A small image captioner, trained from scratch: decoder width 384, decoder layers 8.
Rows from block 2 of the text decoder, named by matrix and row number. Rows with one number belong to one neuron. Each number is 50 + 12 x the weight over its row's rms, rounded and kept within 0 to 99. All counts start at 0. After the name is the row's rms in percent of the matrix's.
# fc1: MLP up (decoder.blocks.2.mlp.fc1.weight, 768x384), inputs 0-76
# fc2: MLP down (decoder.blocks.2.mlp.fc2.weight, 384x768, transposed), outputs 0-76
fc1.364 099:82 56 49 61 48 58 29 37 41 51 48 48 52 61 40 54 31 49 59 45 43 41 63 53 72 55 38 63 37 41 43 44 48 53 60 57 41 44 64 62 44 53 60 56 58 34 30 40 50 51 36 61 47 39 41 36 50 50 72 64 57 55 57 77 41 59 39 67 28 57 48 50 49 41 47 66 49
fc1.365 104:65 58 63 48 49 44 37 55 42 39 56 27 42 44 73 60 59 37 67 60 27 37 43 66 60 37 53 68 42 31 51 50 52 61 61 61 69 22 68 56 50 46 49 40 58 26 31 59 33 42 41 26 30 49 52 37 52 62 47 40 52 55 46 42 73 39 55 56 56 51 53 72 57 51 36 46 55
fc1.366 099:38 70 65 40 29 41 35 59 59 45 63 30 50 46 44 47 31 45 53 44 32 38 31 52 49 41 49 72 74 49 46 45 32 54 36 72 43 40 49 59 50 61 33 37 69 60 30 49 47 54 75 64 53 66 62 29 58 51 65 48 49 46 55 63 57 53 22 45 55 52 39 80 75 52 51 54 70
fc1.367 108:71 44 59 44 35 58 25 54 59 46 57 79 75 58 60 70 28 53 44 53 67 48 48 52 40 39 37 49 50 55 50 41 39 54 60 65 30 64 80 58 43 82 35 38 56 57 48 60 42 38 62 69 67 46 66 40 63 45 47 58 49 40 54 75 52 37 50 33 50 43 43 43 45 45 49 51 49
fc1.368 094:62 49 50 50 60 52 45 67 37 38 42 69 61 62 50 63 44 44 67 40 39 39 61 66 68 39 46 59 67 44 24 46 53 36 33 70 58 62 64 58 70 70 35 20 76 39 49 80 50 50 23 48 46 52 44 40 70 60 51 50 72 35 62 49 55 59 41 42 37 37 27 57 52 58 55 61 45
fc1.369 099:68 64 61 54 30 35 57 49 67 43 45 56 63 38 30 70 50 38 59 51 41 39 34 61 55 40 50 71 70 70 61 31 75 48 70 43 50 46 67 47 59 49 54 52 47 47 40 59 49 61 71 54 52 64 64 34 65 55 55 39 55 52 62 63 47 37 46 69 75 46 55 67 47 63 59 21 60
fc1.370 100:54 67 63 58 19 53 34 54 68 73 66 36 55 42 47 38 31 69 52 63 34 23 55 63 25 47 61 68 53 55 58 48 62 45 60 54 49 71 43 75 47 50 43 60 33 56 28 54 64 28 50 80 26 50 58 45 31 53 48 46 40 60 52 38 30 41 45 46 55 49 43 51 50 48 60 42 64
fc1.371 113:41 56 69 61 34 49 54 43 37 66 45 33 58 55 47 57 46 54 55 26 52 40 51 43 38 62 57 53 43 34 50 49 47 44 33 34 54 47 46 58 41 69 48 43 63 56 34 65 55 42 45 54 30 54 49 47 31 51 55 55 44 68 58 12 35 57 62 57 41 49 54 57 56 39 55 47 52
fc1.372 105:38 54 57 46 38 61 52 68 45 57 67 47 46 75 83 40 50 65 35 68 41 18 45 63 50 74 52 42 44 39 46 33 45 53 71 50 64 49 59 41 59 36 40 56 46 56 27 58 56 56 38 64 53 39 49 46 57 49 60 53 48 64 46 50 20 50 56 33 43 30 62 56 45 48 52 44 65
fc1.373 113:54 38 71 62 59 55 33 56 34 61 61 31 56 34 24 54 59 65 63 50 65 47 33 55 28 43 26 54 53 64 50 27 59 49 54 57 39 51 46 54 69 58 65 47 49 49 55 72 55 56 24 21 43 44 56 43 41 68 52 58 38 55 51 49 55 52 41 45 42 31 53 46 34 52 38 69 56
fc1.374 099:43 75 73 41 31 49 61 55 80 64 47 48 52 40 69 58 52 58 53 48 41 41 52 35 42 45 49 66 61 45 63 58 59 40 48 68 52 42 44 58 49 68 34 68 68 43 60 46 57 28 34 52 64 56 39 26 58 81 44 44 51 47 60 68 49 40 39 56 54 52 44 63 56 37 27 55 67
fc1.375 108:62 46 58 59 25 37 54 59 61 42 70 41 59 56 40 68 54 54 45 50 51 23 30 48 60 47 57 43 56 38 54 60 40 65 46 64 39 63 64 56 54 41 54 24 45 57 46 61 48 50 45 51 51 67 60 33 81 36 55 67 59 61 49 52 26 50 46 40 36 29 64 45 75 57 61 43 74
fc1.376 105:62 53 59 55 31 53 46 43 48 40 58 52 81 42 33 65 58 56 50 39 42 41 33 75 29 47 45 62 55 68 53 60 37 68 41 54 53 58 64 53 30 61 49 47 60 56 50 64 26 22 50 66 55 42 62 30 69 31 48 68 61 52 56 61 57 38 35 52 41 37 41 54 39 38 46 50 47
fc1.377 098:49 42 71 58 60 60 33 53 58 50 36 51 53 59 37 66 62 62 49 40 63 35 54 51 46 47 18 58 56 58 71 44 44 35 68 47 38 56 57 57 26 59 44 46 53 34 49 54 37 56 33 59 56 58 40 50 66 59 34 47 68 33 58 34 58 21 63 50 70 46 34 47 34 46 55 40 62
fc1.378 091:72 46 58 64 50 59 58 59 37 66 58 56 64 53 46 55 51 41 51 55 55 43 49 39 51 58 50 69 40 75 58 61 37 54 72 58 37 37 63 53 66 61 58 45 37 68 61 45 53 27 47 61 78 75 43 36 40 83 72 55 65 46 75 45 41 44 44 45 37 40 43 46 47 45 38 65 56
fc1.379 095:77 37 68 64 43 55 79 51 74 52 55 63 67 62 76 83 57 60 58 52 40 38 27 46 42 55 48 60 49 37 65 35 34 43 57 44 42 53 54 51 57 77 46 63 46 55 40 63 55 34 40 45 59 54 56 36 60 63 51 49 51 63 51 46 60 42 41 60 37 43 67 54 49 34 43 38 57
fc1.380 100:78 44 69 64 25 64 43 51 27 47 61 36 71 43 53 94 42 34 56 53 42 38 25 65 48 44 45 59 53 42 59 55 44 39 43 34 63 36 36 50 61 47 64 65 31 54 52 51 59 39 48 45 58 52 56 45 35 63 48 62 53 55 61 57 50 61 41 49 39 30 73 54 25 46 55 70 68
fc1.381 104:38 51 52 62 51 52 46 51 67 47 45 31 76 33 47 56 49 57 31 53 48 17 30 66 47 65 43 39 60 26 75 34 64 46 62 52 50 54 36 49 64 46 41 45 42 49 59 49 35 45 34 38 61 43 43 54 57 34 41 37 42 46 59 62 50 68 53 66 50 52 58 43 36 42 59 56 52
fc1.382 097:39 67 53 42 52 60 25 27 66 52 63 39 58 45 51 61 52 43 37 16 52 42 58 46 56 65 27 63 65 40 63 48 33 71 46 51 64 43 56 44 40 68 51 85 55 61 33 49 32 52 65 47 46 41 55 39 47 50 48 44 55 54 60 48 52 54 58 46 54 51 78 55 52 42 39 56 72
fc1.383 101:45 59 71 39 64 54 41 59 49 55 73 36 43 54 67 50 14 72 51 44 37 41 56 51 41 65 41 47 51 61 54 42 41 37 46 53 60 59 75 51 47 68 31 52 43 37 40 76 53 19 47 77 36 30 73 53 44 65 59 61 55 55 48 46 26 34 42 24 50 42 55 64 48 43 56 53 38
fc1.384 093:32 52 67 73 47 48 47 56 48 43 38 46 54 67 47 45 52 37 61 29 59 37 37 29 39 32 39 65 40 46 53 11 67 50 50 54 45 45 48 53 33 42 42 67 48 56 43 53 48 49 47 35 57 35 78 49 37 46 99 51 64 41 58 58 61 47 54 25 53 57 58 59 53 41 54 68 58
fc1.385 099:46 45 63 52 35 42 47 45 45 47 61 44 52 55 60 50 44 60 29 48 45 45 44 52 40 63 30 45 32 24 64 56 54 66 63 48 54 59 68 48 43 60 46 37 51 32 38 59 39 16 54 65 29 34 47 35 63 49 63 53 34 52 51 33 48 36 51 75 45 26 31 46 43 47 53 67 54
fc1.386 114:59 34 64 32 41 35 48 61 58 45 51 30 36 67 51 40 50 45 48 43 58 46 37 53 37 23 38 57 35 38 42 45 66 53 53 34 54 63 54 61 50 44 49 70 61 42 31 75 56 52 30 66 35 59 52 56 53 63 77 70 40 76 47 54 61 40 54 55 40 32 33 32 44 35 57 54 62
fc1.387 097:74 40 66 33 46 36 38 35 49 68 50 62 43 48 87 47 51 67 48 39 57 37 53 47 83 58 51 48 59 53 60 44 46 44 61 48 62 39 44 48 36 73 50 49 64 47 62 73 37 54 33 66 45 38 54 43 69 46 46 36 39 72 58 65 62 65 73 35 41 35 40 57 30 51 34 49 60
fc1.388 102:66 47 52 41 64 67 51 47 43 58 47 58 50 67 71 54 53 29 54 50 43 58 38 45 72 63 33 50 64 49 66 47 26 59 65 68 42 56 37 32 59 61 57 64 45 56 66 47 25 75 55 53 69 70 51 47 61 62 44 49 26 48 63 71 51 51 20 47 42 49 59 48 53 48 47 70 43
fc1.389 114:50 40 59 55 42 34 66 57 51 60 48 32 38 67 36 63 59 26 33 44 50 42 38 46 49 25 44 72 45 44 38 50 53 67 63 43 33 39 53 45 48 67 73 59 48 55 27 64 56 72 37 61 49 62 48 41 38 73 66 72 54 77 51 56 56 59 49 52 20 54 45 39 47 45 49 56 61
fc1.390 100:55 48 69 54 32 52 29 49 62 50 59 49 55 52 67 38 43 49 54 32 56 34 46 52 56 59 53 63 44 35 65 24 49 44 59 41 77 53 45 40 47 48 44 64 43 59 54 80 43 46 62 69 58 56 40 60 81 57 73 55 45 41 48 44 59 62 43 19 41 57 39 83 37 46 69 77 46
fc1.391 099:52 57 66 49 40 47 42 41 58 65 55 74 89 56 66 48 42 42 56 53 60 37 53 61 37 60 42 73 55 32 43 16 71 49 61 54 70 55 61 76 49 70 34 35 44 56 55 48 43 41 56 64 33 33 36 48 42 37 49 55 48 56 54 52 55 43 34 53 55 39 42 52 27 51 36 59 60
fc1.392 106:43 72 76 53 49 57 57 51 52 72 44 41 43 52 61 36 43 35 62 52 26 43 52 82 46 45 62 77 43 65 46 35 58 70 48 46 73 43 39 71 62 63 33 54 50 62 50 55 48 45 52 38 58 53 60 41 42 68 50 30 49 44 58 70 60 63 45 68 42 45 56 71 61 33 35 53 52
fc1.393 107:69 64 65 37 34 40 52 41 57 51 61 47 49 55 44 39 73 57 51 46 34 43 44 48 46 43 52 64 49 56 57 63 51 41 67 34 44 56 33 61 44 72 64 55 57 22 30 55 54 48 47 36 39 48 65 52 52 52 72 42 41 55 71 53 38 44 64 56 41 31 35 49 45 67 54 60 44
fc1.394 103:49 52 46 64 63 47 53 53 68 39 71 56 61 42 47 50 46 43 50 61 34 32 18 56 51 57 38 51 57 53 60 26 40 28 76 59 47 40 44 53 51 63 58 53 62 58 61 54 50 49 52 57 65 50 46 39 65 44 46 33 54 61 57 46 50 53 42 36 45 44 49 59 51 64 50 60 61
fc1.395 102:56 61 68 59 42 43 53 50 36 79 56 35 48 53 33 54 48 55 42 58 53 40 38 56 51 42 52 55 31 36 67 57 40 27 56 52 40 48 60 54 66 45 72 57 37 47 37 42 67 34 44 25 56 52 58 17 58 61 62 33 38 50 59 48 82 57 48 45 36 49 57 55 61 35 43 59 47
fc1.396 096:44 55 68 65 24 56 62 62 47 64 62 35 76 54 58 81 61 38 58 68 39 57 43 47 41 40 52 49 39 53 43 48 47 60 40 46 56 44 63 46 39 54 46 48 35 51 56 45 63 66 49 51 33 53 57 32 56 58 75 56 44 39 73 35 35 35 67 57 55 62 63 31 48 50 37 31 72
fc1.397 093:50 50 66 44 32 42 49 57 54 43 58 57 32 49 68 32 39 42 53 67 53 40 52 41 44 53 32 58 56 51 40 44 47 48 63 47 51 52 67 57 75 36 23 33 52 45 32 48 80 51 41 42 54 26 51 43 47 38 55 62 40 43 51 60 32 34 45 51 50 43 53 48 35 37 53 47 54
fc1.398 093:30 49 71 36 46 54 66 68 47 55 69 48 36 56 57 70 51 49 42 49 51 33 42 70 46 71 37 60 44 57 41 45 57 35 57 52 39 62 68 60 40 45 51 47 65 49 67 63 43 50 59 42 37 46 80 45 48 50 70 69 27 47 62 57 43 57 55 63 44 18 66 48 58 60 45 54 83
fc1.399 097:52 53 61 51 48 43 48 46 69 62 66 42 45 51 53 47 40 42 57 47 32 40 11 67 36 58 55 47 40 61 42 41 58 69 59 42 48 51 59 44 41 57 36 48 60 36 47 65 25 19 54 42 49 52 56 37 59 43 60 34 46 55 62 38 46 32 42 57 35 20 59 56 54 38 57 58 51
fc1.400 105:66 27 60 26 40 56 58 53 38 82 34 42 65 46 55 44 50 75 56 51 17 34 33 54 57 35 52 60 43 39 37 46 72 67 42 65 50 59 50 40 41 66 61 40 54 47 53 50 43 50 63 64 47 46 44 27 66 39 43 66 47 54 72 41 54 51 41 57 41 46 42 31 30 49 32 33 57
fc1.401 093:48 45 48 50 45 52 72 48 43 57 53 34 56 43 48 53 55 44 46 28 36 38 60 61 52 52 41 58 61 51 44 44 55 56 60 30 50 38 51 64 52 53 29 48 55 53 50 46 48 62 39 63 45 49 58 47 33 53 55 66 51 43 70 53 49 54 78 35 45 32 31 49 34 56 34 38 31
fc1.402 100:46 55 61 36 36 38 64 36 55 46 59 66 59 63 67 62 48 59 45 56 41 37 37 46 43 38 30 51 58 51 62 35 52 42 60 32 47 55 62 51 74 31 52 83 54 67 48 49 46 58 50 45 30 33 56 57 44 64 50 52 50 56 58 54 27 44 41 46 48 49 66 47 44 42 43 42 68
fc1.403 093:46 58 55 40 50 55 35 58 54 58 66 44 68 47 61 54 57 41 48 59 35 32 60 51 35 48 27 76 44 56 41 46 40 53 39 49 55 41 60 71 64 61 53 48 27 57 49 54 54 62 37 44 30 60 63 38 49 44 48 53 41 52 48 56 50 57 50 43 39 43 58 73 43 51 71 51 58
fc1.404 098:56 39 54 37 43 50 35 47 53 67 60 51 49 59 85 62 51 58 49 35 22 17 38 40 42 35 40 65 64 52 52 23 62 53 27 49 46 27 52 52 35 53 48 74 53 52 47 41 57 39 56 47 59 61 46 41 72 51 47 45 31 42 54 64 48 42 27 56 38 25 59 54 49 36 55 33 46
fc1.405 109:47 50 51 41 30 34 62 54 46 46 56 53 65 43 62 57 64 36 35 54 68 47 28 50 60 47 47 42 38 40 63 28 52 49 53 53 53 66 76 43 65 44 48 45 22 39 59 46 50 49 52 66 52 53 73 32 75 45 56 46 22 59 54 42 50 30 38 65 65 36 66 66 64 70 59 47 83
fc1.406 102:46 33 74 65 56 58 51 50 44 48 35 57 73 37 41 62 28 44 50 65 56 46 44 41 58 46 42 55 59 48 63 34 62 23 62 49 55 70 50 75 50 52 41 80 26 50 51 55 46 60 38 38 60 40 62 33 42 57 57 41 31 46 65 33 48 43 35 53 24 26 56 56 55 46 43 60 61
fc1.407 091:37 54 58 69 47 44 50 48 66 65 77 70 72 45 52 43 42 57 70 55 43 38 38 64 47 45 45 61 55 23 69 40 47 32 54 50 52 39 52 40 31 87 26 53 47 43 31 55 63 37 35 49 47 55 29 43 60 61 47 35 50 37 60 32 56 33 59 63 45 47 58 54 29 36 31 51 68
fc2.364 106:64 58 38 59 39 60 24 53 38 44 59 44 44 40 61 64 49 66 57 46 32 55 57 53 43 22 42 48 63 59 61 63 46 78 55 36 45 26 58 21 56 54 48 50 36 54 42 54 41 58 63 28 39 59 40 63 41 52 49 46 36 57 49 53 31 49 68 35 53 54 73 48 49 55 66 48 31
fc2.365 104:42 43 50 63 40 41 68 49 38 24 59 74 36 40 53 51 62 74 53 67 76 60 54 52 81 66 38 41 41 52 60 33 25 48 61 36 62 67 56 42 66 60 45 49 69 53 42 24 62 55 64 55 65 52 49 67 52 49 49 62 53 57 45 47 32 62 45 47 64 54 63 48 40 60 43 58 58
fc2.366 094:39 23 47 38 53 62 54 46 40 32 44 57 57 53 50 55 50 65 47 44 52 69 35 77 40 57 33 51 59 63 50 46 50 56 43 46 61 57 51 48 49 59 53 51 47 58 54 61 56 51 59 40 54 44 37 66 52 69 34 68 54 42 55 61 67 45 53 62 45 59 42 45 34 49 55 55 48
fc2.367 108:44 41 47 50 48 36 46 37 31 65 53 42 37 37 49 39 72 62 64 63 61 54 39 21 46 46 38 47 38 57 54 43 43 52 39 33 47 51 49 54 74 46 63 63 36 63 53 37 54 60 53 40 47 53 37 53 45 68 54 47 67 44 64 36 51 43 55 57 45 45 58 49 34 36 46 41 67
fc2.368 104:40 40 60 52 42 51 46 72 39 63 59 35 55 53 38 48 41 48 72 58 41 69 68 47 36 42 59 37 47 51 52 59 47 28 30 65 40 55 64 57 47 41 53 46 75 50 44 46 59 64 79 28 70 56 43 46 66 53 55 55 53 53 43 33 45 49 51 44 21 52 42 62 40 51 32 47 38
fc2.369 093:72 56 44 52 63 44 50 37 31 52 62 65 41 56 65 58 49 65 55 47 57 70 63 61 54 59 49 46 35 63 43 28 35 63 38 35 50 65 38 50 49 65 62 46 43 44 50 40 33 50 58 39 30 45 53 62 31 44 51 64 50 72 55 68 52 66 60 47 56 28 36 52 76 48 28 48 55
fc2.370 093:25 66 59 45 53 39 50 46 38 48 71 68 43 52 48 45 48 82 42 51 55 73 63 38 51 42 37 45 36 47 48 41 47 52 53 19 33 35 36 64 76 55 55 33 41 59 36 34 63 51 82 28 38 35 60 56 43 56 65 38 34 44 55 41 43 42 29 47 46 37 51 47 56 55 50 68 42
fc2.371 110:50 49 52 45 57 72 14 55 34 63 48 35 59 18 53 46 41 74 33 51 57 42 74 54 44 65 41 46 81 71 49 61 52 36 53 43 56 58 46 40 40 59 51 46 34 43 48 73 40 36 69 44 31 51 48 45 35 30 36 58 58 34 51 59 55 49 67 41 39 46 46 66 52 66 66 55 51
fc2.372 095:27 75 51 50 54 58 56 38 28 44 56 17 44 47 38 62 46 53 43 36 45 66 62 55 66 45 61 36 49 47 55 42 47 72 49 56 50 28 48 37 64 58 63 57 35 39 41 43 45 44 73 40 48 33 41 60 28 74 50 54 60 48 58 23 43 54 29 39 52 55 59 44 38 39 34 58 31
fc2.373 117:53 46 43 60 38 44 34 71 57 63 40 42 34 57 32 55 45 41 48 65 56 57 53 37 70 47 55 47 37 49 52 61 48 45 50 61 36 45 73 35 61 76 47 61 29 49 42 52 65 37 57 46 50 35 57 29 66 49 49 36 45 30 41 62 44 36 65 50 59 60 54 41 43 73 62 37 55
fc2.374 105:56 54 43 30 55 56 42 43 41 43 38 55 43 43 62 51 69 39 44 73 48 55 49 66 44 57 28 55 68 40 41 61 43 64 63 47 56 56 48 73 41 44 49 43 71 30 59 24 46 32 31 61 68 36 40 53 63 40 25 58 52 37 33 53 54 69 57 37 25 38 54 55 38 42 50 60 51
fc2.375 104:53 54 62 39 62 52 38 65 41 47 40 56 30 51 48 36 47 30 51 46 64 51 67 69 73 56 49 55 60 59 55 54 63 39 50 66 62 43 35 47 40 50 48 54 54 65 48 41 42 56 40 39 56 47 49 43 52 34 38 36 52 38 42 46 65 54 21 45 23 50 50 51 43 70 43 62 67
fc2.376 103:49 63 62 51 48 43 47 50 37 31 39 52 39 57 41 38 67 56 44 54 61 64 63 16 38 47 39 68 45 39 55 40 41 56 52 44 47 32 57 51 51 54 45 39 68 42 52 51 47 83 57 56 65 64 38 39 55 46 37 53 48 57 46 63 50 36 75 73 46 39 35 48 76 47 60 46 58
fc2.377 106:58 52 46 32 52 48 38 26 67 75 47 36 59 45 48 44 67 67 64 50 30 48 56 34 35 40 72 69 27 57 49 60 56 72 51 53 50 33 30 58 56 63 52 49 58 56 52 55 56 33 45 30 53 64 29 46 69 42 70 59 54 68 56 59 54 42 60 68 50 51 63 50 63 51 52 58 40
fc2.378 093:57 43 35 48 55 43 58 41 64 31 40 40 21 48 61 55 33 49 47 47 56 88 66 54 57 58 41 63 39 47 36 52 42 50 48 31 58 33 72 61 41 50 53 56 56 68 59 51 57 45 72 76 27 31 61 62 36 52 60 64 52 45 59 39 40 48 65 35 65 40 27 41 43 78 47 52 52
fc2.379 090:33 64 66 56 45 52 32 50 46 34 60 57 54 51 58 46 53 58 72 48 58 51 60 36 46 62 35 79 48 49 43 39 33 70 40 54 49 42 23 60 43 49 40 36 34 83 48 76 60 38 50 23 45 18 48 50 41 49 47 67 58 39 50 63 61 41 62 57 74 58 36 61 54 66 52 48 53
fc2.380 090:37 66 43 47 33 60 60 51 61 28 58 24 64 65 45 38 56 59 56 60 55 64 45 35 31 60 52 60 52 53 47 55 54 60 33 67 49 47 26 66 60 44 48 32 43 44 37 56 59 62 51 76 53 28 59 40 55 59 33 64 46 35 46 55 34 43 58 60 63 59 44 58 66 54 39 47 13
fc2.381 104:43 23 59 65 63 45 64 42 32 37 55 54 37 46 45 39 46 75 50 52 60 47 32 36 50 51 48 51 28 51 50 45 37 53 52 33 42 65 33 49 35 65 58 39 67 43 52 59 44 29 67 37 26 48 52 51 61 63 56 64 55 43 30 62 59 60 68 68 72 34 51 59 46 45 47 44 57
fc2.382 106:71 42 55 49 46 63 39 57 29 53 52 39 25 42 34 46 53 31 52 47 57 54 58 41 58 67 61 41 61 62 57 45 51 49 65 64 62 62 61 40 54 67 65 23 46 31 58 65 39 33 54 37 59 63 14 50 49 37 37 41 64 29 48 66 52 31 66 42 29 49 50 34 40 60 39 47 40
fc2.383 099:58 58 46 50 65 44 55 34 26 53 46 74 31 45 59 54 64 50 59 57 54 67 35 25 45 49 39 46 41 36 46 45 49 55 54 54 30 31 40 65 45 60 63 44 55 51 31 49 57 33 56 46 38 44 37 32 41 31 58 54 34 63 46 21 64 56 34 53 49 41 43 56 81 60 39 58 60
fc2.384 091:55 34 43 66 50 37 65 40 51 54 53 33 36 39 60 65 63 55 30 60 57 71 53 39 79 44 43 54 41 37 50 46 46 61 47 53 52 40 38 62 43 58 54 43 37 84 47 53 63 61 68 20 53 65 65 53 55 34 50 41 38 58 44 42 58 69 36 46 41 30 61 35 31 48 53 64 48
fc2.385 110:75 45 44 53 54 56 53 61 40 36 54 49 36 44 42 60 57 35 58 45 68 53 48 52 67 54 60 47 71 60 57 42 47 36 47 43 59 37 66 55 61 39 38 37 55 70 63 47 28 47 54 50 42 76 29 56 56 24 35 29 56 38 59 54 59 44 42 28 54 46 41 53 57 58 45 69 57
fc2.386 130:34 40 52 59 57 60 51 52 33 41 55 28 52 61 41 51 52 41 45 43 35 58 67 59 35 40 36 59 70 58 47 49 46 64 41 37 69 48 53 51 36 72 52 46 55 33 66 61 62 61 62 59 48 32 57 51 62 65 69 59 62 45 59 62 52 51 81 29 66 43 42 41 27 64 66 44 60
fc2.387 090:59 42 59 49 51 45 25 48 33 51 31 49 72 60 61 46 46 62 49 43 50 43 50 58 63 70 50 45 66 46 60 38 77 40 54 33 59 56 47 49 30 66 55 28 47 66 57 59 52 59 54 51 44 43 39 44 58 29 59 63 41 42 58 52 43 56 77 67 55 43 43 43 45 40 72 44 91
fc2.388 099:54 16 72 58 42 57 45 50 44 63 54 50 47 55 65 42 39 72 54 52 57 70 64 35 70 93 41 54 64 55 40 45 43 39 36 57 45 59 31 76 56 37 47 59 41 57 48 38 43 56 59 51 40 52 34 38 39 54 49 57 33 36 57 38 30 56 43 46 50 27 41 37 37 39 41 66 50
fc2.389 133:37 53 49 54 72 77 47 37 42 54 41 47 55 58 43 41 56 30 45 61 33 57 66 62 53 48 41 35 62 52 54 41 70 52 46 37 57 38 53 54 13 48 56 34 42 39 64 50 51 45 46 36 42 35 60 62 49 57 63 56 53 18 52 57 77 59 81 52 53 55 55 47 58 35 69 45 43
fc2.390 100:31 41 62 29 66 36 45 41 48 43 60 37 52 73 40 46 53 49 48 50 59 70 51 50 41 53 62 39 49 63 58 54 62 46 32 68 46 60 36 67 39 41 56 50 56 53 46 59 42 55 60 42 49 24 60 44 28 51 52 49 47 66 48 49 63 49 48 47 65 47 35 30 71 45 39 53 35
fc2.391 093:52 22 57 48 53 45 61 40 55 55 46 53 48 39 34 44 40 55 39 44 46 39 34 55 31 36 63 51 67 61 48 34 46 37 48 34 55 60 59 50 73 77 37 54 56 59 47 45 47 30 49 40 65 40 65 62 29 70 50 41 72 60 61 32 49 50 46 65 19 32 68 48 27 59 37 61 52
fc2.392 122:65 78 66 33 57 59 36 59 62 52 46 29 37 51 40 48 40 46 41 41 53 43 56 50 61 56 52 52 56 49 58 62 50 44 58 57 49 71 67 28 68 39 43 44 41 41 43 40 49 37 35 59 55 43 47 43 69 59 38 28 47 48 64 51 49 52 25 58 25 57 46 29 42 57 42 57 45
fc2.393 101:52 71 55 53 39 51 38 53 42 33 64 72 40 41 54 35 49 55 64 69 57 47 85 52 53 58 43 61 53 55 47 48 49 75 66 61 44 53 25 48 57 42 34 23 71 49 54 62 51 38 59 57 41 42 33 53 38 43 51 32 37 47 36 48 58 80 33 59 44 45 46 56 39 66 37 61 58
fc2.394 104:46 53 41 45 43 58 57 49 42 38 45 43 69 60 61 56 58 54 65 62 59 42 55 66 59 37 57 53 55 45 32 39 54 59 57 44 46 39 53 44 52 66 32 40 56 44 50 61 56 64 55 68 43 54 66 37 27 47 66 57 49 60 23 59 59 63 53 54 44 57 59 67 56 42 56 63 48
fc2.395 102:47 63 47 43 46 42 53 51 48 68 75 42 59 55 57 41 31 57 44 48 41 56 52 72 51 53 22 30 69 49 39 51 37 34 48 51 64 50 59 69 52 75 31 36 46 66 58 29 66 59 58 58 52 43 63 84 27 44 51 65 54 54 42 45 50 49 43 42 36 68 55 46 41 41 36 67 30
fc2.396 096:40 56 62 58 47 43 49 60 58 35 37 52 51 44 64 58 54 46 67 32 53 51 52 37 44 39 57 62 58 57 39 48 44 65 43 64 52 41 45 41 51 52 47 65 67 45 36 46 35 30 47 41 55 26 48 48 54 64 72 59 50 44 37 35 62 60 41 51 57 51 35 50 67 49 55 41 82
fc2.397 093:60 42 38 63 63 54 52 43 52 52 42 53 52 59 34 52 53 38 39 44 41 70 49 52 49 59 61 45 53 68 60 44 71 37 53 47 60 66 54 53 61 31 41 27 70 41 74 33 46 73 37 63 61 62 42 58 61 26 34 48 46 51 64 56 46 53 33 38 49 51 55 30 18 76 48 32 26
fc2.398 094:40 66 60 47 62 58 56 51 69 67 56 52 44 50 65 34 48 44 44 52 49 23 63 55 35 51 51 60 43 32 50 47 59 58 75 41 34 39 45 42 52 62 36 30 30 64 48 62 61 47 42 63 37 53 39 49 38 67 52 46 47 65 45 48 37 29 49 83 42 52 45 65 40 55 58 38 52
fc2.399 100:59 56 49 41 65 31 42 35 42 46 40 66 47 61 60 27 65 57 37 41 62 77 35 60 28 47 37 41 47 49 42 45 46 59 51 37 42 58 56 43 49 56 62 54 39 81 73 44 43 78 52 52 42 37 30 54 44 48 64 29 50 53 59 49 22 43 46 48 37 66 55 45 55 33 50 62 43
fc2.400 109:61 72 54 37 39 64 61 50 38 57 46 36 60 44 35 35 54 31 68 36 38 34 62 56 56 44 56 52 50 60 52 65 37 54 41 53 49 40 46 42 61 44 55 49 42 50 60 65 55 26 52 58 76 46 37 43 32 67 38 33 73 27 59 63 66 55 48 51 70 74 49 58 37 52 41 44 28
fc2.401 093:67 31 65 56 60 49 41 53 45 52 62 47 36 41 35 44 42 46 79 65 54 55 35 26 53 60 60 62 26 69 38 60 64 52 35 61 44 55 56 57 40 60 55 45 31 71 48 54 42 39 65 44 65 64 59 43 26 56 62 47 45 66 65 44 76 59 25 59 32 22 57 51 62 64 45 57 59
fc2.402 099:44 41 66 48 42 73 50 78 59 46 62 55 42 40 49 38 40 39 25 29 53 48 57 76 52 49 36 50 56 70 44 59 33 54 56 44 49 57 49 35 69 31 60 54 40 62 46 56 50 47 62 74 58 49 54 41 64 75 38 48 44 71 15 54 52 41 27 61 58 57 68 40 46 64 70 56 56
fc2.403 088:54 50 51 27 45 44 60 54 47 55 54 54 67 43 44 53 40 54 24 36 57 70 55 49 61 50 49 43 35 63 55 49 48 56 45 58 65 55 50 46 44 44 50 51 58 18 50 20 45 45 48 68 59 51 63 54 40 61 37 48 63 63 60 62 52 35 50 28 40 26 48 28 27 35 45 50 44
fc2.404 092:50 23 41 40 48 52 46 45 26 55 49 50 31 56 85 51 50 71 49 60 37 45 47 54 39 44 49 34 49 29 32 56 51 63 50 63 35 39 45 60 37 20 48 27 53 59 63 41 66 43 75 48 65 63 43 63 56 33 52 63 32 57 51 43 41 62 19 44 52 43 37 40 74 46 50 44 58
fc2.405 108:56 64 67 64 53 63 57 50 59 31 43 48 47 39 53 24 51 39 62 53 62 50 54 56 71 34 52 73 34 61 53 64 39 61 56 57 66 48 60 65 43 50 51 53 46 65 72 54 41 35 64 51 40 55 41 44 54 57 52 25 44 26 61 57 49 71 43 53 55 58 40 56 49 41 43 78 34
fc2.406 107:40 67 51 41 32 52 60 47 45 37 47 36 65 45 45 49 49 34 44 38 55 58 39 46 47 60 42 53 73 53 43 67 51 57 50 74 67 20 63 25 61 57 55 38 46 50 50 54 45 46 45 55 59 54 18 63 58 48 46 67 53 38 44 44 49 22 38 33 69 43 46 51 26 74 44 57 43
fc2.407 083:64 61 45 57 42 56 73 64 53 37 70 50 43 58 56 41 51 19 49 79 35 72 38 51 52 51 57 38 58 42 59 74 35 53 44 63 19 43 61 64 56 46 58 64 56 55 46 54 82 10 61 36 56 51 38 55 81 35 68 55 30 47 43 23 60 66 52 46 46 49 68 40 76 48 57 53 66